From a checkpoint of a small model that answers yes/no questions on an image's attributes.
Model: 13.1M parameters, 32-pixel images, encoder width 192, fusion encoder norm rmsnorm.
Data: trained on rendered roads seen from a driver's seat, with toy cars, trees and houses, 145000 training examples, 9.4 epochs.
Rows from block 5 of the image encoder of a small model that answers yes/no questions on an image's attributes, named by matrix and row number. Rows with one number within an expert belong to one neuron, the router's apart. Each number is 128 + 32 x the weight over its row's rms, rounded and kept within 0 to 255. All counts start at 0. Numbers have three digits each. After the name is the row's rms in percent of the matrix's.
After each expert's rows are labels from the 100 images, of 14976, where the router gives the expert most weight on average: "peak on" is the class under the peak. Only what is clearly more common there than usual is listed. The data: rendered roads seen from a driver's seat, with toy cars, trees and houses. In brackets: how many of the 100.
# router: router (encoder.blocks.5.mlp.router.weight, 8x192, trained with AdamW), inputs 64-127
# up: expert up (encoder.blocks.5.mlp.up, 8x192x192), inputs 64-127
# down: expert down (encoder.blocks.5.mlp.down, 8x192x192, transposed), outputs 64-127

# expert 4
router.4 094:110190080116164090147141106122143140109118145204139101176115134114176185110155085085169137134091150163112129163147119167089134109102181137104089140145075094115126066100112105176097145184164122
up.0 091:142159116134098195167142109169181118125109135158157186141198136145115109145194104147125148139129111139086149154124136116149138101129162116093143199074135072111137120090125114108121114137190171
down.0 087:115162125160102129071106194112083128129133086094138090126085157194146144128092120172133132091125101115177145135137200128092118071155106113123133173117161124099105146134128138101145115139203138
up.1 091:135141096105072159136073093168142099169088129185174124156143111156124201154173101118129113139142141170104090140127104126113114175162109128194151144147123177133106173099112078157126164107101107
down.1 110:157139102086153118069150132111136099172167141073150171148161177140121080087125078128170147213081085183102168116110160122127170145095143081136117085107154089088161087135132178124132104093090080
up.2 068:102132117082076161149105103128121172100165169119177179128108111165125134120056101127128130130170090080146108135086167114108138162148152138149148100139146106224137079144161153083125184109143127
down.2 071:171131150104163073181144126078131065148142111144041185092140176113139110144126153134134086146112128135135162118127072106160128130144116098128140162089142113149065107103100111094107097211122134
up.3 107:169108139129153119094134114117116157110171183165109121102058137074116158116103104125164155135135053127186142195125152197142101174118126140134110123129091132115103143143144091157069136166150072
down.3 098:135120152127098138106176110119115103147152114134112127113096080146148100155255086128095093129125164105116146042116109161115107118103166094138126127106133110119115146184099134096148121093133147
up.4 098:083172095111125107123132144178142137100129163116110144153086143110145138110130077127126151117111095153098129110142189209110112171162119140119092149133093136138107081090151152139117088098133053
down.4 093:103083113150120103143116144130125172096170178115121107104158157083097125066055142186167153154169135099168110125157101104138128119137131119158197148112162118095165160141187121139113118117158158
up.5 112:127115106115138119079153103119139084136127137170113092092091157126145160160128167077133149135124075134158169113131106106159134121127078161125119117144149070153131088115162063156130160099156115
down.5 110:149153080190117106116103168171143101122118179169145078142167095135175079154116106129177143084186136102129103171139145115146187146162097069180090099148128151151120080128089159112103140111116120
up.6 105:051148149156100115097117141174125093131126116171139126074107094130143113117141103139174145101046094094148129138183165120128132155043113180149206125084190186120145128136101185123136143173090101
down.6 115:114131123123082123150101112129158208127136122149139127170144088151171165167165160142136111146141149194126127106093109077114148125119153099130127133163089133128099165107126111113118104066141075
up.7 087:090105111164131065085122130081104129128050127124165139205095106132129122154083149154140113134148083154154119080121134121108118172136090086097054115150126115079117150161084083097178146099071134
down.7 086:167166096115109161142156110148127139137111075095074149142105210038117097119118095092151148119174118097144111109166086088090077146195154141125192129178086098152185110152106136152095083135140135
up.8 122:095104130076145125106110185104060122117121117118136159171130111206094084140118102081117145144082191155126135164101114186111172107138171166171112116072071121058118128103103080120133106113160122
down.8 114:197152115151130157101158092139137158165114143063064133124124093080116137128196144151064125182174097082150146120152203162144159136104138148102148112136107152123148111096125137160074148161157138
up.9 079:121123131094165106126089113137109093088081110124208138171138114166122081084122193107129113132178105155185183155119121111170191127108156118060195093132116137188136115090109117193093091194061145
down.9 084:118117114173104147083099131065120121124083117149074145069163143108151186126109088151097109123077162129119053109120072179097124088093147128148142106131117114114146120176151087108099120131088122
up.10 112:122143121115123113136135150165159090111088166119140083165115094119198134161086116093097216151085108127108119162176103071131106100125128150094123182139093138097109102116100156102152149120130154
down.10 108:099104150105135119132120096115140132150090060166124108127109146048110137169103163181060086140142136152122161099167157145168172104150149100128156164107219095132154100113155053142080136130116070
peak on: truck (60)

# expert 6
router.6 121:099106130134142167090158144166157107122128070054133095069136186077122126127136116189110129141233150104121185097120154135153095103134157188118186163119112116112053127120148111091140150139078150
up.0 110:085129083072144134164147112127132108112144153113058159133114132208145098147116083081118095154142163177153080184118065165099133111070122155100078185151138171119070149099119099148091118146145117
down.0 105:113105104117113130153143133097089149130119094155137130116156080159135067070119132161152181157167079114117102139103131156117129072189136172121135130156123149108085122145140179104097111120076049
up.1 073:121125156157140077104107121209100138103119193100108148101177127103145110127140067116168099165107158116205119114070160123161134145112151127131102053194099128114105148095131148100105121157143109
down.1 091:140170114200097101148099118127120121124132098218117108138100120165094148155120178122151167131138124152068155110195122089066177108105100124100150160106151130110072113138109130107145113071089103
up.2 096:086154111086200144142159143098173143120150100169122124148110104108097114166063140147112151153176158201094138102134099112110102116134150186103157184127200077088135155162030098120107191152125060
down.2 096:146108077112154091132090073135118174108157151094121147113158169164190118125186135095105124115049118135118154170151114122133142118088084149174153124129069189122122160128128190150113149146119085
up.3 105:141122137117148139152151143081115098158139129137167135097137094075136120106115120176148105164125113153170187114160097146092102157166080170119103152128177086119099132102086203094169159214136132
down.3 096:093131175117112131098135132115107147145113150163123146123135121112136116144121046137158142117172170048133085166156170135150194110119212132138146071104116144145150185101154124123137154107100110
up.4 092:149120140149092099072127102137169114144137098103167124127155161123184109095149102138126153161144215119191115077159111070090176118147154043115171107146172118071143100097178156169103084147104149
down.4 097:111141116100169135184092118110127103107107137184115132120120134114083079138132052121124179073074141136105112175113120088147100130131091155147163127156144148107182138108114122081137131085120083
up.5 087:086093109131067154123124138176120125054151188106091181173180084076117127156152154140139163128085121127092136108061111156110140136127085129104115140111125122162173124149087170182117088120096140
down.5 114:117130125141146132143114123153128094101161153095147175123165108158108154105102125121082183109130112177119134135115118162122202065116055102123114120111162149087112128167072148169158165081109144
up.6 100:124097181077062134110097166122130193152103121153147105085162139095149110158146098138175127135143106064120169215122106163080112125154115108139218180103164137109147115102098164110124150136174102
down.6 099:130089159189193205117137106086143137159174159100089139150103133141127091142132120112136087152109117212139119157078116140115123132132227148117105148152106112152154098152146109156118144101169179
up.7 086:159153095115124130078101195127140152091099153123100089139162153114155105154162099142088115166170206133144096151135102091085102081087147122102101171194126080105125097095084136116150131113112108
down.7 091:174085104146125216216145088083137149143125175125173136102092113137112139096098189159140169130204107096121104106131144163109105154174098117130176110139088138154137109140120177166155181168155156
up.8 091:148095140118162143153149114119069128096147117179135159117166119147146134111108116159144128137078150156088118140191135132175142094125190219116112074141085126094120157128157086149116119102142120
down.8 104:113147154122145115130116130122140130087052122152127132125125157160080159161131059147158119134121092133135071185110164096135071139114070140065098124115140122146083131134060116145096155155125079
up.9 110:095142067109153154101079118167109079208096185155143155141155124126169164129151135134137117087107146130113160136079105208194178108116202161096158089134111130171122159152138109127128128245113132
down.9 109:127160133143122132098154136115155155143092005093135151123146170137097098129112111185135191172098105139087138126139143130100121090165130104121098124169137146107122142129107148096147155108169178
up.10 073:100168106105146141157121102110155083131147185113099107170135148175067144110153157139103121117150134065134085078136186097134109084126171108149088151101127120187149133144135130091064110098156093
down.10 068:164140139087093108108106166152100192167139112168114122117154100127141115138157136170103113152108123154124090116120124139107131090115153051152137123162075080140128147126137155170160207128098122
peak on: tree (34); house (34)

# expert 0
router.0 100:115074153092069098102122126107119175119115161138111138136105059177125123162132199120047094102125092054113117138132127108102144118175084095144138112157137095201142145113121169126144072123132165
up.0 099:128104142046072155143145115110134173118109154144119124146088180136127110146187125112182194128074069126142150049097144123074131177123162145084112155122152169123170177087178064196142135154138124
down.0 115:051136094182176097097117106162160161156174134077132186127146173117115134180082143105112135124113196119154124139156078161145164113159096122165173134124116174135146080177157143070139104107089211
up.1 107:130144143088063081143125152135110088083078142169184087122108139153079178205086132153151144137131148188174082126176134085127127101075114121192124141149086094136157146144145164119156099157073123
down.1 114:114099099113112122138104105133127198112120054097088157180174168130182164111122084102132152165093150104107163147130169114155108144133156169105104078084142083130122158112121193134179144120112067
up.2 101:111191152085106134167097138120080155131130056104221101128131159049094112119187126114097136132092112129176124151116142137148123151168119216107153109122115115124144129156141128147095141094138141
down.2 095:120095134119140092099094100141072063116087154076095176099111115234156107163075156143166167160106122132125155086138149170135117106153104082132089113109147142112094126115115122132111114158095109
up.3 090:134105195093145136135168131122136185103166164113138149142121145167093150122136113123113139111084111149118120114096124113107101157145125133161119123088155098066172138114154085111146203184151145
down.3 108:117130032072146158093095150171153101076109134152069153141187100070094162114081136160097127189079153082138133154155150134129126124098131158099158181151132195153113110153111065133116138101153210
up.4 081:134151101135133139094082108146117120118184152076189156110171093102109166170136128146113162119139123090146200144088104180163125157105104078072127159123122131172135154145089134106176109167150161
down.4 080:122083122121163142092107165130120189150148131144144150091099160123104114137135151141163090131115142114136101118158137091089134111168146103105153059117161144129118145132164118105152145156151092
up.5 063:139076081143169142117162134137117094178136106169118108127187147180145148163189114085144154102156095152115110095153125107145144198104146153119070112104115103169170171092144108116112118111172095
down.5 077:186142101139075073141091173158161083098146188133096086080160135102177121117122165120132198156081158170176146156045120121117145121121106131096146121144125134069126111120127123149100130084092131
up.6 136:089142122117119138198071177091109134097101100127145122120120128106156096122167093203125164154107147127157082140132117134122157118138096101191098151163124168140127084123087151138084081129170155
down.6 105:121206147123145116100093095116093140061117119135156110181091123162109147126082131155105093193082183114091110183152133151164089150135127090096189155140091116121167157145136122101146116195114172
up.7 119:148157097165141147176142104153136129133095104097128106140088100187096093086135105079138139167113175087120133080184100116124111131102109177100106189101097123216114143061140125180160106131140146
down.7 112:104101173157123099085127085129120112124146180106131105169087136096116164155097146135120082126129149137161093142120105167170152151167131087078139115132074186135166126122116096133121159193103204
up.8 098:108104131157144140158161127183067127088183151149063140128066118121125072207117112091093138136138184190109120133153153105127144112161187120130102142067161149037130150137106069064131113148108120
down.8 100:109132116113165169140131105059129086172144097107154116145156156108100183116143175097080115127117117160121166130115131121108159123093089083166152104116108103134145090089114194141119120134124140
up.9 118:146132132136118110158128135115090124095105135092130114155149142139148138107114123139140106114149180116082131092066150127172154136152068164138070147104097097097135094158148141100169098136091123
down.9 099:114105146091114118100128130113163173159131120157182161105076038149109115104168095104155078142105143101128148108138155159108114139117192147104135133097138169186124089067127140158126140120142092
up.10 095:130118047166061107112113111111116134090196090104148092138097146086103064147135120143133129126123160102096143129085115082183159097115117087135099125129149167154160123143179060113120135154149148
down.10 100:087142148140096132120134165195086164142115140142100174086160141092049084089150164121148129114065118124145103145165127129100134151093109114095112172075174155129168089132186114081167130149041115
peak on: verge (38)

# expert 3
router.3 091:156125158096130084104108060165127072137101136163155109147183106109173157126113121154069232119100118169118128130107109084080166117122138088148097144095132146124134106138135133099126120093153124
up.0 108:124139124137014080100179160152072194125152083126106095097111107111106096148114170099110162120133123106131154143076117150173140190085148124128110172167142140065115120079154108175157111152151152
down.0 096:155109135113161126046115084182121157093121166169125166087151127168144074153117107146165089177072132150160093150082123124109148140165168136050133111123136167145128128135126169116183132094159114
up.1 112:119115099217140107120085105110101160151123130084122109122195087063136084157124071146128142110139110165107075123117143110123134175136156179178148081123070104167090154166155180092114103110072092
down.1 102:092139187137094138131138171150154196081193096131093148081103158189131185100145156137102095164141129069170124071149108190128181160123088161120119182114129121164164102063152113102129195142146155
up.2 090:084127156126110119120111194163146127183118080123139071091123124140153138162140145107147158076156100143133112096120114097114157076076157157153161122071102107137107136138151104113140132082158155
down.2 096:134168172117109142147094141099128144110097159169140092184144106052102114152081120160115146150112089128133167132160114105113175149107108105171110145182151185145110107162129119099105080126122147
up.3 075:135158127114103127115125104142117082082151075104138110137123116164134101097125113130174187191134130126129102112124091092091099097119169141186101120180084134105145130070107176118077193106141120
down.3 075:144122072115123120121146177091143178069163073104137116123147120195138133070106120110097129097109150114106139169123098109147131185160127088141142139134078159140138154110095141180121070109207073
up.4 111:094088181184164159150094149113131130142124208147102104151110120187166146123138141127103111173130134177114089127130101202096116171156199167134135106103137163037181167118103080114115087137092155
down.4 105:152143105073207110156151163126142222137155148124114176103120167109138097115117066149077064115154116105093149118134187128073150152134156106087093148119071139057147161112100171209097124129144116
up.5 089:157191095147134081113126101167045139138126150120143184122097144089042083142161134107109155208089154105112095071148130113139148120140134141146114151146145129133130146099112171077078165154168131
down.5 095:176165104113141122133110173064119156114125197106113145086182168114128102133147174107140092088091135122188131137134135145144159106164170090146136094109095095103134137089134168112168149121121078
up.6 093:079140061106167156035124142067134119106078113094055081101103177134174101173149099127150139165127129098164111157177124178112129165082149175122166027114139118171117099116148098087140134134110170
down.6 103:157173080144094191125175112143087191143105120131176136118150134103168176104144093144144089091114080125162160114058164092079131142098141136124154145126140130138148078131134080152092102146109134
up.7 098:122138125143102081116139130134123143128127134138101096169114112109218076145136125163164147176121186112198160148141116102199178161081103150139146112107070091129108122133070108106129140104154072
down.7 095:134095109154100139107142098129123166137136115139163157169173124088065153198058094077155129134145153129125159087098160136118179079131162126136155108045138111109169099119137166075142112157115098
up.8 134:120134144119116127142114078117151110136119145149183141133124066127128129078123057123105142138131171115141151113089136130063172086155151147119139082163185172136111141154142101137107111178140141
down.8 126:088168159109109165064108052105074122165164135092125158157128151203134135125142148130156099179135100105122105094101101146098138137132142184130143084130097128126117136113139150145096113167187156
up.9 074:142081087129100156106129196162089172085157112124079149103148177148181177114111157111161104076160121061150111146137140138139152173149135120099153130080152128151148056111080108071156167130148096
down.9 090:129127116133088090111113152082188091168138156168171126217139138097123125116105114141141153066098130123179103123191107029113168123056120127148140093120135112130133126141069071164186087126183139
up.10 109:101133196164115121096176136147100137058088117144110135152052070114102100105079162115122136111124110159104162154114128109108092125161090073159085093098173135110102168155111116192137115102133170
down.10 102:105111085164124124090102131155136105123163109144122142056106118140144102171063099075187146138139165122178111209115150090129073173101144180103127112127095157165073183140152095095085141149148093
peak on: road (100)

# expert 7
router.7 098:071179081187120162136125162105133115110122092083071157121133163131126107110053172113172169162097128085168103089121162190131124208155114103152163109163114155150131148126121153146113172093141116
up.0 098:088098135131171144145131025105160122141113105044108072110176162162153112113076121133125114171182108087191215130178145122108180138161155187135134144134131131102130191148161184080087118164141126
down.0 101:178176142123083116085112113168128182107180144111091167187096103087156168064109157128134180079061131110109059081093180155140090159152081096090135142107127174142145082142139160103093121068127131
up.1 120:099167188183084120098141107098128123137209112096102112078127078106160073172122140198127202077117111154096151132180131221119146182117143115108100182139109138136101166103157143124102131101120147
down.1 115:074077136089171117112129155143142195093130126135081109139170144118116166177149154150134092115163105099115114063114067130086162115092096108124116073163069154121145106124137131147088133183150088
up.2 084:069168113080078104107122100123108166122140115171121168165150155119160119051066127169131145079141127145130118099094159170174191115113093109140170127146160190136132109149105086179129120095094110
down.2 085:137147122134134164058144149116093102094125093155165106133126097138161112169178105161157062135164134153121155110206137173148114135141169181123097143145108103120109118108122139102117174114147105
up.3 110:136090157163170104105164121099149096116080108132088128106151114121126106141121105116063124140089185178136145154149130129119130066113172076128155133153074196133095089066121088074122108096183103
down.3 103:115143158111108105176089164167121114112092096102121147156116123097118097137127147110161156094147091112162159131114131138120152159120177116107101112152128131082148146124197130153122143092097082
up.4 093:203209097177184109105130141109111176104114201142146132065197119108112142154126098161132103111145103132135102166139134115162090090144085127096134162142142163092148077153100153128177085108180117
down.4 089:129094110110092142146085146114118138148114105113119059151157155179089133133140151092142165053098068115125167122110153132141140085199213172141140112103143116185094111125163183123153137164107143
up.5 095:159095138154159095105124135124107156094164148144178179122112149166210091116141187124138135062110143112132163133142145131137143136113053166136061087156127071113145096095123169102113168139148140
down.5 101:199157142091060090084111160089173104165123143164176088139116132117142179185132091141173106118115229163111065143127173089160158097094149154103130104117163156098113140163109111105134125067172130
up.6 087:149072167132159185158130138124123146155130105067133137167134123159139129169124135126095111091125179122105183058167134107121082065143058077169147136077132191162140169131201107120161160083120075
down.6 095:161190124080098158131139120122206135124112175180136087137111188104136067098077106160115163153078125123199126214149107152071111086138141119111098094087161142066121115109178121103154172122135158
up.7 099:120114098127099161075140175173178108125096144159143109140052105131131112166169086106143123144130068150134084148119085108125109123122145133136157146113158096104150121163125070144099126149128077
down.7 099:142105127166145177093103088105106096100171153099086181164173147128126115069170097193129144123081119137167124082141154109117198136141098085134093100078161110104120118113108132108105126084150068
up.8 089:099111171165154175130135132146110188063149070086141162135146135087039060131138127064119082116082149132153113109118086128174139121175107109116162163136139117128115087141131121112132066182126165
down.8 100:136094112123159093081140121125060146167135122129154085179125133174169120083074079135155148153105088133121159116104124125123076126070099135232117117106124209150165124189095125154137100147129119
up.9 098:108123132178073140124146171112138106158173086116135156131073100146132130164125132127099108170153140121157175125142158180121101142160100099127114149106144118132173110126128153151096108195150116
down.9 105:116111135116117112137069117141192082122096169163063133182097111121127171100156120121094102144120152121138127093094099155174147135087180126140105137136124132137135174096136149109185087121085134
up.10 100:056126105125065126132142153112117151141120109161130119148141120158088181117134130207127137167111152101204173156173103146115135146081155118115146115137081119136160149156144101101158167147156109
down.10 101:100129128174101164154132073151082107133108102123188133147088123102078080138136159163185110094134127137141134095134073098109146143149131135112099150160088105159114099099144074110125135103144105
peak on: road (95)

# expert 2
router.2 096:172127213118119126150142145139095116083100145101158133197150092172100100171203054098132077130077160145092146138102090096148101069068121098130066102125179115138153183148114155127134117086135124
up.0 100:142137166148101106155123097113098103180138144149145084162078091086144155071123119106147205080134089156148131121109159131134108080109081177140139172130161141153049098129104124117155138077101124
down.0 098:110118173191091095158122141150154148144122132142130138104169168093079145141093180087143147147122160113200074180122140101170117107173170136181129090119177156121169114072129162106057135106063115
up.1 115:075186112116149075113147099121111150094113181175077166102135132131124120114163086120129112124156145105215127117176121145146116080111122130113130131123133132115110111065122166170084127177103089
down.1 099:091111074143105150099140092147144094162159091146123080147082106129127109132022189170208116152145121123141125105103124193119158110120070118152170148167138136144172143125133078132157120165114147
up.2 092:112177116077136089137090104108119186093139115112087098136191120106151131054132107083134133172131111116131085174122154147164131159144061108091126169114169118143125105096119110103153161097157109
down.2 097:166088183168100129104106187045191090149174125137132090131136122109149141115128168145150144082102144150095101130138169165094148153219162160148138093131122090134120062133122148190125185149121128
up.3 051:105128159133089080129096136163092121096104112164147124124158096140147232111195126112102180110144157109110100113200113122097136123101096104084147100124100070174151076171151143080138181167187102
down.3 053:126152166155130123137090076206179150126150046092098135146096120124122158167106090121117139119147160123145155106107176100154092132150099166138167113122190116110106106132086131158070116107132165
up.4 116:138146144118132077143121146098096150110111166198163142132130098126081101150144107124116166122171144091110167136155073085133119100134100183135113160049197131155109129110161061130091071080098106
down.4 105:128124103155102061118137093134089096156075114074129137128075103107134060164085150135129087136175170128092134077113153130099164172172143119135133151126056107145162080114130120145133127147135197
up.5 099:157131182098058140126100099125106139127085090147112178166138143122174125144173095142049190130126144171111138081069152149114114100030107173164195180152143161102157107158143116073137114167118160
down.5 094:085182120140163104090091166082117182130169155113150137123116116130081139149061155122102130144151131101171176183128179122114141154164185183110131127117110119078101110156140146078133138142166160
up.6 110:136087203099097145115120110157147193118157109107141153111158166157108114200152128115131138144119141124073181090114101137128169152118116128100140070169148110091160143107109166138130074046142167
down.6 114:119186146133163144089170144129155124156160115125025139225149127060090120144091167137107129084150168174132138136135164143096117149163118146083106140119150141089121161150161114097164102174111130
up.7 092:147069150200146156116131090104124149152130131148115146145108116115201115148137073200115149139143147084086162080114107088101156159138142196173102115106161125124143152122104104081152140199192131
down.7 094:130138098081123191151128154117063111111128082126180159149176110143087114170179087145145139077182123145107103122119098182135100116138055104149116113199101074113179101131155156143108144088115194
up.8 113:209094134146149120139105055187127151157101218121122131108074091115143079190083165094108082141084152075168086156102155133172141151103103129108124135118165132071153123019066184104071106147172056
down.8 104:069121082135146152148178094076110090105106082137110115173135049109081165073114220146130194160145125182109163091089146183110143154151167135169146157122109093213104100121129082093177099137127136
up.9 092:125117170124169134119135159141136103100169105094064128151112118120135115070113133064131122116185133153105120077152147089090090184085127109154133098073111113163161108181115118163133107169170128
down.9 097:093142104169148147058162131128108142080150126153208140089158146146116149111181094157150156149096142091133098091147109147144182120149151206088151154113138147141120137129159135141147098079133097
up.10 089:136089126126175081106097124158123124112135174110103107110179148086142134159120137124170162165082155106141103140183164130148197104132178108040229168099093163164179128127131086124141136157108089
down.10 101:122122109101144160130116158043106122084139103140132080110095116181163081188167122152140140168139117112146131072088141110114181157162086072182096124100111104145082132063129171142163152108163139
peak on: verge (59); car (30)

# expert 5
router.5 098:145093148166147162192110171149143097145135091155165122141107131027069119066118086118180105159130143133129141137090118055130077170074129148064142152124165157086115136131091081127174110153109005
up.0 108:104115112098110167166161115021123140160119116156143194092107155159111082156156180079144103114105066139119110120097074144166168132214154160106138109119145100160119136114117081106120146129160143
down.0 102:174150105169202134129085134127106131095179128168132087161082169087154173136078116133111153173149057121177080121176121124125077164067097110120134171114110137096126075196101105140087125136133137
up.1 095:179132073164169119166157122136112089167097134169125101107173117113157140089139137131152149127116103141130114163127112153199102145130171055102135142165142150082082098126144107195096144131157133
down.1 090:108128148142214140175118141166140070097167076112123141179141143122098119140106188132080095048140129137156135139152162142177130114085097111092184106172154106122173106153152138102116127137137148
up.2 137:082120182092100107089142127105150114132146151131138135140132119144146150154199064104206073074123132080124092154122167140122112099175122132129060092059131120099135101074142132112135156132137084
down.2 112:106129041098119093125093122147174113123131132135108137123058201076047114131139104124112177100161140101117111093073166124110097122158128179113167151126141123080187130157138124195133125181166116
up.3 114:101112105148155161148132085177118086141132103116138112131139115070094189129157103126195162171140151165141132057127089175099089199099093178143134144142154183144115079180111074141108131192154059
down.3 111:147129145188164104043157166122145120168197108031184123169165139137140066127131108105122102101101114158136138073104063159134085068103124177137112191156118111108145152157112130114135125112140159
up.4 088:145080166154123158150136158160107168118113117084041129092087138042138168148155161137123118144120137200135086184100110065101139070150186097147117101055141108110112122159151135050114100140084069
down.4 096:179125159145136137124161121143115124152140150122079173165184130166122101153148157139104115191160094089116136105118124145173066114154180128103142115155148099186103138201084119187121150135106105
up.5 121:160166151181049087105162104162168152129100160221085083169143151062117156183128112176146094078137170150162112100087102143129134133149026054145099112106072103152152159087118110084115183141113104
down.5 105:105173106116143127122106128142104100131134102119135142175137151178086100070124140124130169146175133122188152066150176133108138115105121102160135094146140152151151104150147081105094090094129121
up.6 120:141147145087128159156123160110127103112139126110141138110137099090124077120125108118138112137123097215103115121144120150180180162131151163131097150133089104191090134152101112130109038179094136
down.6 102:146163129143097135144114102124031087153167125083063112146077148104113151162153114185133138138133076060143148175101103137140146111140099103109176125112204113134131139136113154141067148239118155
up.7 104:103123077161206160104108180103121116119085114073177157135103192133156165133135087171114173149051158116177097157179144097198161153092216101104121125071134129061127170162149133092086143095160138
down.7 104:105083107158108113134208205101137159160099152128087140179159102123150132194110145182135090048135117130101064138109121109117060122144103117158162113129125119166124144154163133145120137128130140
up.8 115:145085111065073156131097140168162099096125104137135076136078111124072213113136121129123194168168168100092136102119105140149132159132145165094126109071097114090114089098108088131167161112105114
down.8 105:081130138137140139182137141146177139109129165154089108162082113106204102159102121121079167083115118075161116168110128067121061151163108108114162119125094120136090132142086140127123124108131170
up.9 103:133162173160094161100142085094079126121099130071136168126134150156096077153135151123111086054052121139118135132158168114149133180125099169164085177112100129133140103102082097187165096093139119
down.9 102:101046147114146084158133196137161142127149086123100084131154140059068066125184124145124179166170164135156099119064165139111108091137084152175140083168113108095152149128124108115090187118067193
up.10 101:145054068131055161125161074141109088164101148151087133146209109179118124129173078142112116148060173147150087140112082103132166078116186128134114117144180139127142164155097134122060138149118112
down.10 106:132171147114152125160171094083067150106063130102113069135138176084161155170126173089110110157182101163135105153105093102169138151128154111052123123120140143102147124139172112086124133155098129
peak on: road (82)

# expert 1
router.1 100:160090131149119119157160097066107136163180150097089220115153171134130137145132146089172148083105090142122089133181154126113157160170109119126068066106117190133141138181140131098076120118168087
up.0 100:121141102154121065147090081126111134112137136154110157164140091119109120160130123141134108128134181151072165224077148108153173125150072132128159137116142112174118098114138085105139153108152134
down.0 102:111105139150155111124182113104128140171160121129159166072092178139154152131110089173140180052139194131135128097110061148112126103137137102154127081122108090124162033111087152079191114110122086
up.1 115:114204155087176145131094134167145089116105174219189078170069103117079115189103117139112150128138151087125140105153145134178095172133120109164157143174126136180079124161119079139107192133115158
down.1 107:092169090191128111162114130134122088188148185128082174061126112100181156084133118053175168115170098113152134095107161088122087186142092104138161116135115093136111132088149143089150106093063140
up.2 100:127122097136095108106100145183071150126162123115149148184167053167100125147168119126149109100079133039125127144158170071170156122151149136153085174159099105118137100107157123109166098132113113
down.2 100:142128160140117105144115139121114068166118119102141060101108143136131150100093152144134148165097197173121195094126071101088150091161151168121089082134141075160125082091114215113151113107069091
up.3 091:165094111126193155183101140138089059166103127124167084105143185109163146117154174067095091155130171110158149123109123137066081124109138106150174092133148144142119147109092113103162080111132140
down.3 102:130101183108127095135104151050135148171136130060134135128096177120147136138083164136158142140139134162147113103150162134094096130114128160106116161115116140189094122147095154118129134105139140
up.4 092:091188186115080101165111125110199156175174101135116129178161118120083150167151142116091081124127137080118069115084128072110166110089123105141113114086112142119138147163101092143138169153170173
down.4 092:149163147108146138074172145111045146128160129081149109076120113070123094075135107189139106100131117102192115106155130158200046122142120110083159144174147135143161082119091173170155093139104105
up.5 108:107106131088076125109135109121134145103117092125086127121103114088153185183161127175196166166169126114145175118182154110180089138131135170130176137045077132113117153142153084110141143170167102
down.5 104:150116129153139140102094163185113179146104091085120117125112164106153144094130107196163136153170185108135127134087125177121116086161102109127129059158167093111115085110130123148095105152158227
up.6 113:120109114178184123149101112119135128184151146105117182136107126121101166164169160098177130132157086123099156128155112199155085088125097096121180161143140128103147125097150106135160139095082148
down.6 102:133077194126155101160161108110113065173084127095093105076079163095177162113113180129141184153125118148129127135109111117097169107111075159145136191178140102169064065164147097129120128096158121
up.7 089:168175092108156130174144185083210107101165074156109144117119141143091103122155066114139116061152084094153094113140149149113142138132124128067134092120168157147064127158110129150127122087169158
down.7 092:126163156120131145151128139120049156122125146115130163114126155153158188113131145158111112150166147144112096136163124073142084115108148109179125148102151056153131063127214171131132135202138145
up.8 112:132098135150103135157107137109121166109149101159057153174099141108165138163124139110138087134106182122154147154085139128106080105123088120162159134069110141105163146142141092075154125181140157
down.8 116:149105141071192053122173090218127099114107114125149091098110176083103166161136117086072101159150092094123161056157108091085112148092150107119155181093060090170183095131198110136134129120069105
up.9 101:140138076158108115147138159147096111152135105104153107072074145172114178137126152070147065170148162138183190173136138074120113128134155159133127087133125146108129119119131124141111115131184125
down.9 092:064106102080146123132091087136184124085189182130176136142187109151155125121124101130095136114120117178112107161080135124088107149103070127113116120139124126136161088108098099140126178111094135
up.10 098:104114134083200110121090165133188101134125124149159146152155119128137138154091117132094150137087106134145139164164180087076148164147133076169191118152149136125168135110120129101194147090137111
down.10 106:130173106079068129133097144106140146157152140107090097116131111109099110156099149145135095191135152161169187181143093123096113187130065129119094137093162181135110149118191069130154134106073162
peak on: verge (66)